From a checkpoint of a small contrastive audio-text model: encoder widths [80, 128, 240].
Rows from block 6 of the audio encoder of a small contrastive audio-text model, named by matrix and row number. Each number is 500 + 50 x the weight over its row's rms, rounded and kept within 0 to 999. All counts start at 0. Numbers have three digits each. After the name is the row's rms in percent of the matrix's.
After each channel's rows are labels from the 100 clips, of 14848, where the channel reaches its highest value: "top examples" is what is common among them. Only what is clearly more common there than usual is listed. The data: struck, bounced, scraped and rolled objects made by modal synthesis. In brackets: how many of the 100, against the usual share in percent.
# conv: pointwise conv (encoder.blocks.6.conv.weight, 128x128x1x1), inputs 0-127

conv.6 099:373661500539403501484498499514409500449520501532655483497502501488503492491497489583504503479488659490451475485513487614531546493520497511507523492469522499511524497497431466487549490505459469580476476610666504466502502478621520508463441488505501606494496496493511513411491509485534484508494485509492474518478497506479501502525513504512502506495513402502454497505547468501499729483498
top examples: membrane (85 vs 12.8); large (65 vs 33.7); wood-like damping (38 vs 17.3)

conv.123 083:492480460590522498450499401489518435582495513463490466492490420465484499478500466542423617496502461427432504494437497454505572540550524498486479436316488463492500503514483527507655521505542630543495484429488461465511489500570537524508514465568632495646472504442502405452479454489500508435559428527496449477506494476484472481582645505458510510452503525560511500502503477469555498507506
top examples: reverberation (58 vs 24.8); text has "room" (58 vs 24.8); text has "reverberant" (58 vs 24.8); clipping (35 vs 8.1)

conv.65 103:520575466453634475489500460502504632499560505499519498502445522507445463516486496486494512507498496479501770465493508513496506516525568484460420483493440483491507501470537498499490471506503487509430409486514467471476486441569490531530395503538443406502510493498499470506473516474504446384508401514501476529486498518459494486520520501522416379366487515486481455552501480476492382557622
top examples: hard striker (81 vs 50.5); clamped rod (80 vs 12.3)

conv.13 096:396578487468506485481502487509506505539416476511524505467444493520529503496507501525561499485520560557500396505686485542503788491412490536445534530522529494623479499503473491498512494424504459490454511520479519471503471565499535505497503502434434545497496524500498531558499506413448495497483520470485526517518495497515631535555505511494540458501474441497401561363513490494493498544500
top examples: large (96 vs 33.7); membrane (48 vs 12.8); round plate (43 vs 12.7)

conv.54 093:515484511500514493593483495490461507538472531461552516500454466496518594496507449512500500497485509502496455605609460504539501459561455496438489502458421513639421524503482418585490526567528503534495449537522507478507583502499472486487275563499433509442752487502499452657473479506497503497516520510512460504506518491521444545458540506462481510486489502514586499489475489500511493508508
top examples: hard striker (84 vs 50.5); steel-like damping (42 vs 16.4)

conv.103 082:588497510499550504455497499616499499494503493500494509560581512510501502521490537599571690536436413572529488465464512502406478435493466497507445504499533458453541487552526500512499504500498465610494513566474498669538500382495468489499528595502498511524490530456518435514614479498571494399496494518541506508508515492528498500494527525523502463470515425475449492490622690550502508485506
top examples: scraping (68 vs 20.4); membrane (41 vs 12.8); clipping (34 vs 8.1); text has "clipped" (34 vs 8.1)

conv.44 127:620464500500519534472424474502400529537474503493520481471453498531510503518495505494547543495479476465497482524481447474433500500505568249501508491531593496444434552398496503517502478523501467483532416491264512467490480526495502576485532502505499502502460495502483498494486500484489434506633501508452331495497515498517489508494549511522528524490617502501500493511502495608472491497485
top examples: thin (high-pass) (60 vs 12); clamped rod (48 vs 12.3)

conv.116 126:422491502451486527546495465408501437551506477684517499470497422509604499476441377490588555491517486624497420514568503502506510543479462498498466486473495259497507423506503501500512506495504395505456493455569454491496449386431500447470504509502446482452500483498561442493499427506555493500505498511509499487471480498520509602601478537463434488486516512482498579500481520500498427509491
top examples: mains hum (98 vs 8.6)

conv.14 073:619487433496569463469508491505547479491485551485473492505517571528493518483391468535479498515523498475572517540589513519487494544452519505428538486478504497512493501488497495500611517488518459536514512462429458498525430491463512417415425630662504503528454523511486408513444531489463540492481486492344502460620556579538514392595559529490472499509528500490540370634527513483559534503531
top examples: large (82 vs 33.7); steel-like damping (44 vs 16.4); action: repeated hits (41 vs 19.6)

conv.76 118:485478494537502489520488459501519473505403501542485498481496506602496592498500523473499496522555496507520423502499500520502478495509515511497750381507499495452500476533492505496509488501502489529565497503517521497502474638487466489429514506510397490509504502548353503579409559667498510482525498556486499486497500484509506479503499507460459303498501496503537518402523552494501499379500
top examples: large (74 vs 33.7); plastic-like damping (43 vs 16.5); shape: closed tube (33 vs 12.9)

conv.99 110:512501557541488498494499443493501499371503506418484500498498502466424480498448489593418514503498519483522515499504426528508492438497492499499501408386536504498740477496512540519417342496530480487498424496491488418480487537569506644455466462519493525534501452512464524327474453499501500508501500498421485537495504505417429442506480547588501499494490543470407500496459500496492493456516
top examples: repeated hits (75 vs 19.6); clamped rod (60 vs 12.3)

conv.102 139:573528539518477487502391560505518517562436500486491472648499484489301494499480501494495499500452485496475498496504444447672477521482564504492493510494343498476509622526510511496506523523491498546497461522504571479496499526503524529507572542488454497556461451499501499528503500497503505511485500538503448502476729500463488499600501499481599486504631498449473462500529485483515483573494
top examples: repeated hits (58 vs 19.6); wood-like damping (47 vs 17.3)

conv.16 106:481519537512416524514500493470501436494567432507507464466534503494562628487835508505483492541500501450445507612492499520504489470505528500501501535504626488514494500507499502419509584443480498538548482508496501491496556460530451444533654506447564467516442539509500515534501534533497418506535501502423513456434459482504398525481521502496489493466496513548565539513517502488503518497494
top examples: wood-like damping (64 vs 17.3); bouncing (51 vs 20); shape: closed tube (36 vs 12.9)

conv.94 099:496472590500464511411556488659469479456472473532523516499586468544540504442535503496591507493497494517561497681522477517585499478506546544514496474491614445500527510552425612478492501497486520487524551508487531388514494504540510602508651443503495485501401485544502535423443457503499500500513482399447532509456497467507538533480464509573418512503446501520632532509418509505501511407479
top examples: steel-like damping (36 vs 16.4)

conv.2 116:455499491502455533577495525502508478510499497431316497434372509593555501500528430489494514502473441495500496462286505480494439413395488531512499553460497498557508497474500463495499485496500505357496513444451501496481501558485505494419517468511472427492479660505416500527450517633514516506500483527498474472440477511506519489473508551503546441476491501550492564560517504500504366497480
top examples: closed tube (66 vs 12.9); plastic-like damping (44 vs 16.5)

conv.106 088:547473505483440501680508572498520516505543477496478490498447496499473523589622384527480491455464438494500496491509503499496501506519534499433508474509489540504454500496533496555495555494512506476497448497494501500541490532508501514498453506509451471635476553514510526499596496522532465496552526513513494498433448467490494429504498806497512447491484451455536521532501491512617452637548
top examples: hard striker (91 vs 50.5); wood-like damping (52 vs 17.3)

conv.50 093:490500659495465515523648515533492493503494513499449481473494609502333492491484502503520542497518553501437519497458567516496486586453418381481497503399492493457498570553469675566515485504500472708500456579481446493540467509490479500504554490483511502531506557505496489472461495495438502555490528502538352471460526497496392501472479474508495480517492507498495471519501502498552499523496
top examples: repeated hits (67 vs 19.6); plastic-like damping (50 vs 16.5)

conv.84 088:549475484462506500548508489485493508500470518514533492490500428525480474494495511508426571591570479494587577500497618540486458488580481491493699508476555491484645495499555498490509543387666497491557498413540587536505481520472485481444505565509496490506499500504447501531503450497622483613472507464535499505532518493477493344499552500513390490540490507491524506497443607544492475506502
top examples: small (60 vs 32.9); clamped rod (45 vs 12.3)

conv.74 090:420481460481500577509460608509494507510493522467534486491499414506516440532446453528403498500551466540521552497575569581515483467662520514521499513462425470501501480497544478506537502431518498489516524601491446511527475479678505534466503511469515443504471509500486502499417440499497550657503547501522510499509489558506538502412505411509462519690549503496505639567497508502578520491462
top examples: rubber-like damping (53 vs 17); plastic-like damping (40 vs 16.5)

conv.93 109:509540493481514493524499516641502461486492428507504500511374479500553503503485524460579473550500538505497499704527444496497486421503654564490504461503498496503530464495500507487435523494497501435501598503498500527516502502533640306464416469556507515539506499503498376533512495499500515509515516499502640543465495512471464559469467500467501499494503501507662503501499506568509501475498
top examples: steel-like damping (43 vs 16.4); glass-like damping (37 vs 16.5)

conv.17 116:472496686467538449443512512466497546543500506469482466354518500500420500526499496493482495507483407526400511501470495537497463590486520565498501510376402396500467501525522606501490559390490524547494538569704505522484496410494495488499506523488474500510496461498486473501505461490478500509570488504491464508466539488518462500299464462485446499507489505501451442501475541508502479577488
top examples: striker: hard (86 vs 50.5); white noise (51 vs 8.7); pink noise (34 vs 8.5)

conv.41 087:504475495502538634467478429466491541495462530453532512493490493551579513403533414493507505518460492542502490474518586452408498499469516478495508474529530493523488459559476504491502614496477467470499477491498607395429477529482463500672534436511477581411499495491498498570527503561474489561520512505314458505494316517504499512496448468505625530557461495523501400509511506524472480494560
top examples: plastic-like damping (55 vs 16.5); wood-like damping (39 vs 17.3)

conv.81 107:516517498620512500463466550513475499621479462500470493490503499493492499536485473485483508467399506443382499573458507398532470537495519506454478477505512468525467419496411487508578744579484502533523410468521529581536492503530458431494509584573424569470468492486501495524601499499488428509549506550524492496453576538482503666485530510415442504503487472478501498542447445492506456534501
top examples: repeated hits (43 vs 19.6); membrane (30 vs 12.8)

conv.51 114:395527501505391528502497476584515490447559505540498503544522555494554594500529478517519464466443513455512504564496535495497494482429535444543500512431501503499498422503432499494496502510493496498512540561497508503510489491758501492607502419498502661540527490499571493418494489492478517657564502465490502487493504500524516524523520479502593601501435506505527499522594500502506491353500
top examples: medium (65 vs 33.3); ring (42 vs 12.7); wood-like damping (39 vs 17.3)

conv.114 076:714381502570534487523713512448490498481509468496509473567486489517481518501461453489430555494490498499411484504413486503530451505432488494501482541505558655489439537494462492428489531511466508493508441459338515495514522492473512404501475544559490487537533444493510512458459481586492431502520474493501444518526486485502458366587507485489484471494491495491552514494481499501456447442489
top examples: wood-like damping (37 vs 17.3)

conv.62 083:411596431489405499512501491505471484397498431605521515517527476531598499501524506430501488496561505680491572446330508565592534478509457486505448454516500508532533502571447480509474480441474467515538495564504497496503527507456481585440549469657426435502489510504478641493516496498551443528508545543476509547474527494501493540507499510528562496498595483512548517632496489507496536485485
top examples: membrane (57 vs 12.8); clipping (26 vs 8.1); text has "clipped" (26 vs 8.1)

conv.55 094:510505589480561382500538581507575500615504521571499500523505575506476483540479469460499527453466503499431499486455537497499475635500457553439469429548489575499416510574490508384482514504520398523497422595481494481502447459481465501500525510460447502745471516512504506485499523492501414486508481517485452498492363485383499494518499472469516443566494454437450506497507509479500436476535
top examples: bouncing (58 vs 20); repeated hits (41 vs 19.6)

conv.127 098:489517499483499422458634461511485441479474461490513517414486497470506494440381460495518462466502524496490514488610518513528495495518353496505535503519515454501422490500523512493502544513494370508525600543541451468513356563464512475500505568508489485604496451507439550500480388510484444534525512489484484468484724489402509496495502513474634481498513518506449425552497478432476514457507
top examples: mains hum (47 vs 8.6); clamped rod (34 vs 12.3)

conv.46 093:575362511496453506508508500390499512489575516555659511525516501493464505503450540411436472497546481501470527581482539497393542499568526509501489542529502504468499491503439498500482429524474488414497505449467490498394495465456518500725502461520544574496496430499588497499632381530543468460492506449512510507449491525500497548494470508521449449499474421507520493595486414548512444487475
top examples: hard striker (85 vs 50.5); plastic-like damping (52 vs 16.5)

conv.113 098:502508502415513592490498423587536501532454536494532490514504499510520519440534499534495481490498486483504501323610433502469530462534461522507505351483454500516495501503448393499444286500495497497526442505474429417475502482644491537517466360514517499447568516510515504559497485496493487493432500523471449521489434494464497503502426534372457498582463503412493496500492523500501490446522
top examples: wood-like damping (43 vs 17.3)

conv.52 101:504510457531634622535497450503471480503492557582505471474512544468508496528506510480500574539480495434497505484469469358491399487469546493500495501521532527485414498396461480508474507494706556498488460500568426594594656501503457509503467515491515495509503490453598500501477519516513497500482316548521538495480570496459437574483524548442517506497554493522505527509505555479500452479563
top examples: clipping (46 vs 8.1); text has "clipped" (46 vs 8.1)

conv.97 091:473562664409495487440379484470529369475550518493510392395489439501542539488435450495442402493480517471491536496503510505605568553488487502448506468458512514509449650591524460511553476472500505581498484630601506435463531498495461495371437489473446503445540525497515415497446510446411472494479487499509437496514484515513501483486403495523443474506501484446497507485514500505491549527468
top examples: clipping (25 vs 8.1); text has "clipped" (25 vs 8.1)

conv.98 093:494501506476455557607514610500438508479502487472497507469494574573500502549358488566492461500314415490496569485419501447495463494479510494466451511502496469508481497499540498520497509479518475515501471514463559491587564641497540500527494524342436464581504481504528509498415548542500435480487578541523505500506502499504495501505497499495504718554499495569542455489522419551481463442498
top examples: size: large (61 vs 33.7); wood-like damping (44 vs 17.3); ring (38 vs 12.7)

conv.7 100:507521497490691481445501504504504463495475540493560497502470484497492498470514425479506561629496551484504507503501522555480510507501487515460512523500494512537474507494493404475561446482565481535510502488498502496493474536502534520493454514499485470498503493779494504488502501511493497598486627553458581487494493524530488501500586561496498524556534482504506510483354549501540563473692
top examples: one hit (54 vs 19.9); membrane (44 vs 12.8)

conv.73 106:471487497513513528496499563495452512505588466667555514506507560497507504575487531624506509499483440494505472493468500505434449399684510496509501658531506483484504497494572480502488481481510514523509511488484693498506525500533509498412550493484486444503486391496518484499501494496571488569563462466487499440515532495553420501531555541486507422487594508504507471676531482533510535498500
top examples: clamped rod (55 vs 12.3); plastic-like damping (41 vs 16.5)

conv.25 109:444452568498555505457499501468432486513450550533390535493505500521501489506475472494406502581541488621552487503480586499505505505501505620508505432499511502498773474625496565504556501502539457537499444497642483485497510538463524457509492540476457503485500508516544500509466501491443495538377506490583650486487579515501506523500527489516498500510498526499515484577558555511502562510503
top examples: striker: soft (98 vs 49.5); small (72 vs 32.9)

conv.37 089:502499502509491495500496642436489483447505479507516499500544405370499521523570589490475515515509521448509488494483533473443544489501453520501498374513522472525458488495476395421503453491499590477529595505500521489489532490468822472500545486481478521512466496503495506504501441513499401546579497494479482494435490493449478483451576505392575481500542488497479526502516514467475499490555
top examples: scraping (55 vs 20.4)

conv.53 108:523498521475511522524505512583518494383532501526493505558551499528591492500511496784503499499487421484479490497519512581552457476514500512468512584509496564516504369513487455514503497463510493433490456490416471537655532412509524492449492594443472467472500513490552479497426490529504506581439486544498503532450499498553488537483500507499607578477550439525494402480500522503503389501493
top examples: hard striker (97 vs 50.5); small (76 vs 32.9); clipping (38 vs 8.1)

conv.110 089:497455438487585530598370492497491532465441502540521505656498525493535466536499492468485503515475525501506491459376525501509530445491570468534501499553510500525670464513498486501514513602557500458551471387530515466510520384459500483547513484523455466500452452502495501426506491537554547493504475545472734510506592457504526510529492485500509546504501547531383568491407513516504492494505
top examples: clamped rod (67 vs 12.3); repeated hits (53 vs 19.6)

conv.70 119:510496403501380504498517693521499468518483503340532507520514488497573509495506441496528466487499539459499512504500467511456485429504498413490486541543483472500482512463502550510578580508508427452502497578521503386547520563741498512495510507495493482452510478502487500417500500500496476624561512524476429499482487497464500503534514498495566499457585540501453519499460420498485491636482
top examples: striker: soft (98 vs 49.5); clamped rod (70 vs 12.3)

conv.82 108:504493491501475554520738634495507508494524470459478490566606495505439506525501438548515473481471478481480548449434500528556485589494511494495479503511409590500498556519511484514444426509492497562493421487467546549557462473476471499462497683471495475506413485501499496609490497504501440473464484450534530572459368485545494535640470488487372496501500501479486487511482497479501501520502
top examples: white noise (29 vs 8.7)

conv.24 092:537501484539493425622497414422497557496491485498516505509490455500533643429631504500492453491495467531480500487521465499540512503491499502498496473479687515550454496533382443496495660513362498494513437455526505504407536503503506507490503529452522435496639490499493563509509499489510409473502562509515502583494506506512513506469400464485467495623536493514492505490453494456482508548381
top examples: wood-like damping (43 vs 17.3); plastic-like damping (42 vs 16.5)

conv.8 112:530476544500476487438500510413420503503492498500503488542609483520534605503450641479497499482543476509420469490418468610451446504404491502487365487587498492484527476567577555502503474542514510581432492495444672517505497529421439471559517498565561466499478492501427484519419478469458501446499530516618497446495494496572502455501482481499511640500495582492498505492488496521499636507504
top examples: small (88 vs 32.9)

conv.15 078:548485451507502491456463520432479537497533492484496594492499480495484528501488517466584475498499509633480487500438414508630506535507500519467492502576546492448495500502513488576421558473380403566504547530490514514525549508466589491475572420562517476434502461517454572487510450503505554568491554503501595472527477468569556518523414528511636501508525464532554452506440490527523527737459
top examples: rubber-like damping (86 vs 17)

conv.90 090:494567452502524505510500498536488514475510565654533501500389494507545571486543497557469496499518441510550403502499439501363580483506499548505550520481479493574474495437496339497493509491497499499614474491512474496501473485620475400461257507491465524502510506494471459494593491530510449503510499534498459528454464562473490525531500602498485480500509433431502575526486488520414505460499
top examples: membrane (84 vs 12.8); large (77 vs 33.7); repeated hits (42 vs 19.6)

conv.31 119:544470448507486481477501407547525467502662505503360449509495502522484495477522496529521498534414527499535477522553497453610394527401563530536288487502499506510494502509494507518517498465497500490530490473516460557489487461527500498706534521509500641477503531505449504500507542448478504500470554437491479496541437501491524503498450485520497389502496408551500504473497529519499362480505
top examples: small (76 vs 32.9); closed tube (52 vs 12.9)

conv.58 089:555494426408533688647519514481479490430493552522505478493450536524597499566485525403492506576497505510408474459406578568513499482533511548476555525506492519444651505489531401507489423526514499528461486479498588508502441489469485560481468488436506500500472421508466528508555512544531505566528464511522632484514570490522498502497503522503465576455510454388488481505529564627497543505497
top examples: one hit (41 vs 19.9); round plate (37 vs 12.7)

conv.3 108:505500498504499575472461560502397580529467478496501477504479459521489488538504504578764457495471500481394513495503498475593501501511487502507498439508455448493531429515499468442546487664491493536448513546486497496500520503594539505486560493485512485507481425485502504510482488518485474498496535613643552502513485466469500669492497487418511452493452498642534492500478470465511497456492
top examples: small (70 vs 32.9)

conv.101 095:439482480500477500537470497604330475494488500421558499426531542516413528548494480504483504516585504479492495500505484533482468475592503573459525565499514497477475387380486464481505450534547499475515492529461523504499510684497520517471513475505551446483500662527489517504491666441480470602522492486522550525502514517526531573440481561533484496499561587491508427503564509559496450401467
top examples: square plate (65 vs 12.2); one hit (40 vs 19.9)

conv.125 108:607479495483512480506501554501529517544451508489463456515486499430375514593579473515460498495501521474489341530401531415499468523338604512457492503540476543511499499519506511490410524392554515531498504476501501500502478555469557498518520519453580700498489479499389508544634500524421494465485521552497500489495499502506494479498498499505513575500511503524478543430499480601496410493423
top examples: striker: hard (76 vs 50.5); ring (37 vs 12.7); round plate (34 vs 12.7)

conv.77 095:502510499540505526697460497594481497501549501609507533535505408482489471539602503405612485475558459474477475497698441491405443505513528477620475565490504534500471471509499494476480616474401502496473442498502511480496499521502490500507515592384502461478511617522475513492418523508532494564478500449501489526522491495440456491497527529494578518494498504433498549387504511493503490486463
top examples: closed tube (94 vs 12.9); ceramic-like damping (46 vs 16.3)

conv.35 095:571570487624512490503362485361475494577505570509520515498498518492496557459545496394497500457513630502456498450494501497516573605506486468480431449467399603496500422460451456491499547593503490523456530510484495487500322515504500474502441529506473484482504544516540450524553523500498540545486499501499459677554498649525483499473457494494517502540501511422468487489499503453520501529506
top examples: large (67 vs 33.7); membrane (57 vs 12.8); repeated hits (47 vs 19.6)

conv.32 099:647514533499509522440472486349524439549507502514498469529472329498442528455468477497429499442515503417460514452495449503514594599461549453489463502496379574491435523487464500496500456529476502437487388447587525441489476452573380490471476410498476447505505389500505463530503419490501503495525471503505392522456384486504491485520496467426446498505492514442487547517455452477441489538497
top examples: hard striker (79 vs 50.5); scraping (54 vs 20.4)

conv.92 085:469507367552544606509459430501473521501507554500492408453502575493562501537517646502409470488478498528506471491537510498551464494503566502430500502583498437577410498445444459500489566482529501461500495485517501409497484493497508553523506458434491501491501475507501549714530500507693454475552507399453494530553503482494516495475573492359489519565480500499514535515525501471506537521524
top examples: clamped rod (82 vs 12.3)

conv.89 133:437558501500503590478500537555652477486490501507422502501501501584485476524511509602494503529299503534532485497491500480505383501502510503498331432444500490471497493466444485509474536476517492517530437503463509512480455637497387463499496489452495504505494568567484489499426627432508525497511506555504515533501447513478511519503493414498607501502503495478501410500516508539504410360483
top examples: square plate (69 vs 12.2); large (67 vs 33.7)

conv.42 091:508500559473484497653611527499494596398556447545507645547542495546471514597516496499641498479484500497473465487597498576503495497482591529507498482597504619446596500581536540596424495531480496494492564516499496526509526474471404501573527523473518502534536497495496467493448472501499481575504562455576650496501613473495403484499499463526513465537501498443511466497498495504509499502497
top examples: steel-like damping (49 vs 16.4); mains hum (26 vs 8.6)

conv.124 095:617432557499543521509434501503496496542510502506486591721478466503497571498485478484551499500503500495503522498584525499503496520500496310501515481608493646459490514535500473444424515506521389414481480408420488493488508535437500479506497499511489497521535500484500484497507504482495545519481502565455367496482469511485508494726510474502526492508537478477493464496504495501526498511498
top examples: plastic-like damping (48 vs 16.5); wood-like damping (37 vs 17.3)

conv.69 084:515510457511558505508501478531468530511499509415499497488497494500505502555481502593396376756468497417533500456505520439496494476535472500478482500462454497501613493421520483501511494508502505498493504497534630497462525479490505554484500523502563499492501506512503514500478504496519505437530400514765499513496512516570482553503494594551505525445522503480511582551473489505501499522582
top examples: striker: soft (82 vs 49.5); clamped rod (50 vs 12.3)

conv.104 106:600474407569506494519457492494457456555542563468480472488438478504614662444486500484499529439470488497498544524633496513521489506501498499479481468443315504484479490508503359506543456604476501440480500500468505513563388480508518494527375472503488514502437510493551494490487473498498610484409514489501485501501404651497446499463507558475508511508504602420516501496484519454506525490501
top examples: small (74 vs 32.9); steel-like damping (51 vs 16.4); action: repeated hits (51 vs 19.6)

conv.109 105:464496508499501479495501474532501472525436513492519496469556518497525521508498457316477669601567455522543496517563490495507518499453510687533493499498493524514511495608498497491535473451609495509524500504505503499518509516494503468498564519409547499500493505594503519502523553500527498671500525580544646456480492500499541505499501505598473513502464534503561509465510645507492534479383
top examples: clipping (53 vs 8.1); text has "clipped" (53 vs 8.1); one hit (45 vs 19.9)

conv.88 096:500499495477791457476409511576602510486498501443409574537496395503479495528493444505508505489561487433589519503503548495511471500464534500495515493527522582526421460448526448522433495498491511409556503466440518611504498487492501522491452417521514482494469512514523579585572504499472538507498636452567505575515506493461407494433514458499507511555487506495528485507444488495560485505530
top examples: plastic-like damping (60 vs 16.5); one hit (45 vs 19.9)

conv.108 098:472467512521487459515537553514441479499493487501519541499511444512490500479485533500560480486495494618426533632483505542485476463502408537554500554511492523497426495510529510503494599463475498522546563498455516470557469554497522433511556446549448502513500586498445503500487585545500517489507533480416768515502536456499501455498500477450667505502431500687541443514495472506510515541499
top examples: rubber-like damping (76 vs 17); scraping (54 vs 20.4)

conv.78 090:458494389487411499514508525507392493545459496495510503501426520508623566444390524513570490453489457453519568499595421506485536389650535495559463581492491574484421516407511523486481493552468499447496505338456504497543509458506515436503504487493650502509554449466472473476515496490491505488568498457460428505447468515527602504550406505520487505500533503484481497500567497502507417490410
top examples: rubber-like damping (55 vs 17); plastic-like damping (39 vs 16.5)

conv.48 091:482502454507550538487332510498526548496501509490493672612523457641499485479491612485542492473524553428512501562539480530512506518516623498521541520403510653498536484494516486524398500500434502504507563504483554431499479528526489465541477436496491456504500475489507435307503501521498479468537516469543516633499473514504514509516485503508466508500504530471590461517410490506439513514503
top examples: striker: soft (78 vs 49.5); repeated hits (52 vs 19.6)

conv.72 100:502517503530379491525502497500578519456572512489460499523505473501466499503476534433613390404483534517516518500561497547529497503534529483495481497708503596496495496522515494496308466525349504516508578496460492463508501472499509549516492492479426515493483489442500491433497497509526480481466494500473663502509486590505550519541481480503630511380503484511513501492401438499479495484493
top examples: white noise (28 vs 8.7)

conv.45 090:495577454564478510516484547496499546486484509536512613698508415509482545527582491494605426463495508568495490439390456504500571495506474501496498501529517608499516498512507516509467515503395492512501512464440500478578509504494467505479510458603474486498500501499514505431505501474492491502515756459418508637495637501493541495504494500513497540544560477486445478499497503508503516480502
top examples: striker: soft (76 vs 49.5); large (70 vs 33.7); clipping (39 vs 8.1); text has "clipped" (39 vs 8.1)

conv.126 101:502461542581477501436445495422558546494598631502446501528540620500422496501517447583492502585520572486486497509446463563540558503476629501517464572506484492597482506507480488507533526390513498382500550456490514408502531379586500489490528622562540532479495542509515491502505695469507497494443505486490574495518491495503457484522517380481498501507538465551503514491498483544519553521497
top examples: repeated hits (46 vs 19.6); shape: round plate (31 vs 12.7)

conv.33 107:464417500499470453490467504477498498469471499553590462488497497471500637513508469460498479479723477520489357470518503615461480499498572493493452494490475517535530515491488511501499418492496499445498491469508499500503506582501590500499456451357505454490502538499473481553616567378499509497561503433494501491499461494585560443509501495505466389497507594504497586610532467494504435564447
top examples: large (91 vs 33.7); rubber-like damping (51 vs 17)

conv.71 088:528472702468497458481546522487578514485528505520495490502517425500333403448445465498523507488536517531444491531556564530650405507495485441449468516644508514490518517506529534511497409498500519514477565594467435503462549492478494526470493477508446530589497500507488509511412486475392419545512496448537468507556621473361487505510525509517507466492489449433556517500508517507494558496496
top examples: wood-like damping (39 vs 17.3); membrane (38 vs 12.8)

conv.111 084:641451446506490556503492512495525503491462496502488545652508458558465536508473637391570466494444530529496579495493491616539448478481519383480493528551454505480500619605521484536439515486499486433475623428510565560435464493503550497511546506456480505512493469502525491490519477491507529636493519629498499485524619503528506482560471501498600499495524535491504535478492507498484496630484
top examples: clipping (33 vs 8.1); text has "clipped" (33 vs 8.1); membrane (32 vs 12.8)

conv.5 099:479532503502498618502501494532511504534499474474448473455452557501505506501468488499484493500509516482488486359511478471488507390489484560506490429665410416541486481521474390462507522501482502577601473569495563496518506460512452692495490514461496497500449498507526665594495495491542460497502492542511522503500498555352491540365494510506496504502504499456417531461466517458411484447518
top examples: reverberation (53 vs 24.8); text has "room" (53 vs 24.8); text has "reverberant" (53 vs 24.8); scraping (51 vs 20.4)

conv.66 118:501515461562500499504494558514515491541510500481500508500472479502506514728462528547499517423492508460527503502502476513503507551464332398505498501495497503509473530488527313493508503505605432504479446474544499452496469502505476534427361587511444500450355504457518489500509502499506501498484444507506389578533451608471503491499555534494435503452510497471518566506493422452502498496601
top examples: steel-like damping (92 vs 16.4); repeated hits (45 vs 19.6)

conv.96 098:563510415531478496542526483492492456514572604510453501492482495487425500498500488468514487473543533441503546425655468661543496494520542464557780487519489496505503532522481486559485523493497435345527494500510507501493489500507490492600394591582488523480505482502468468494482492523496499504529540454485506507507532528414496495513493481480497494501574516516483545406447499413499554502500
top examples: small (80 vs 32.9)

conv.56 076:443497506521496525475503518686559497500482430467458500582525469497514481440499490569501486503572520491585485517469505516574482493409509470488407461498552560511591504409496493537450501500496524579503488500474418440558542577505570531368489341490498466516518603551489495449515560484483492500516496331505498505484431450554462493533509556518521567505407487502542498442495495444524498628501
top examples: closed tube (49 vs 12.9); string (37 vs 12.3)

conv.122 114:525523466592503470483506473498545397471479508524488499491455571468546628462521516498632430498495516507440500496525500497527545439479467496549528540522633495488496502486483350394477648499400496501418488480465500498447523453499455496520330514432530475478620548502502494500495504502477310504475500501495484500451526460453394490501492481497477490578517500495479428493499498470481492511500
top examples: plastic-like damping (76 vs 16.5)

conv.112 101:484472503466505461501601654485516497476498505548493500587503487479401482495484462419588491505509441505495488476501551558526429451455500492446525631548472615494397501507509528641405439494501539496505511499474497501630548494495471515506500498461566496575520543487535499507513499477508646497503543424496688491520498487501574469478491498497491505497441505488495503499507501567652481512505
top examples: rubber-like damping (79 vs 17)

conv.38 074:506533507482488493506481406495455474503444496482470608499450502620475611441478438410463500499538508486497539558470507523479447466510421509543527481503452471503415497540482367426500579469392497496591629507494595487487564487530486418470354415480438502508632479523505516510484540477456460497514612481481550491538486458469496493357474432500481586521478499459537465496468498503473516510476
top examples: plastic-like damping (76 vs 16.5); one hit (43 vs 19.9)

conv.4 100:499432508427328493494507504495502511491509497466450564612472490519427465504498482542502263418500497490474531475535505508507466519495509420496430487447496511500479504442505520494507484587389492522488499458503533478465528496606476546499474372450482474492500495383476531494458478489515497509598468501499506533532608503518438483582460440428528468379463506484433505509582461479439501512444
top examples: clamped rod (34 vs 12.3); muffled (low-pass) (30 vs 11.7)

conv.86 091:555496499464525500531500503504485530470485438510540405421490477543499529518563518497578477489555499404492560493499501502424459504527413444574503505578497361687495495504491450504436499470268487477638481500526500441492508461497502433487445464497503461497433452488492503484500492570500466392532553434426407472510506610453453466500525528510424502480490503491503499548503473499499502477500
top examples: ceramic-like damping (45 vs 16.3); clamped rod (36 vs 12.3)

conv.12 079:411525411520446440457479473528526516487517499500493474503502439510637498494544505524560493567522574526618505626549524525536458527489484515520482532504622396486506456502439510453552480524507474494501508497572513622528499502461414636532513424499624503420402603522503537467519522406500483494504500540647628464532478490449551508546524490560531502465483508517499548482496497500493505551502
top examples: reverberation (62 vs 24.8); text has "room" (62 vs 24.8); text has "reverberant" (62 vs 24.8); one hit (43 vs 19.9)

conv.27 098:524517458551492484504290411502482468470509498496498492478519668480462506500371502450492381412511544488484498447570473510558502457553496514465535518538578502509552502507516530447421476513397460507490475499421460346496470490579471521488554458500456519557442505549500522465476512499515492413504508482411480494550484504469614501552424598451489464491488500418489463480455459501498497431492
top examples: bouncing (67 vs 20); rubber-like damping (48 vs 17); material: plastic (37 vs 16.5)

conv.85 116:391611722435471499464491494601491496488456458505550469367513517503557483508503500456499507496467407552511511493356481508498455546514465504489467497494487472466518484516525562535527503364505489556501507507630519499508491393617499519502549506423483502540504495454483507498512553505469494488447496579474510482417359512500500460598500496503486496494493454501503614501491525471538502501507
top examples: medium (74 vs 33.3); membrane (59 vs 12.8); string (40 vs 12.3)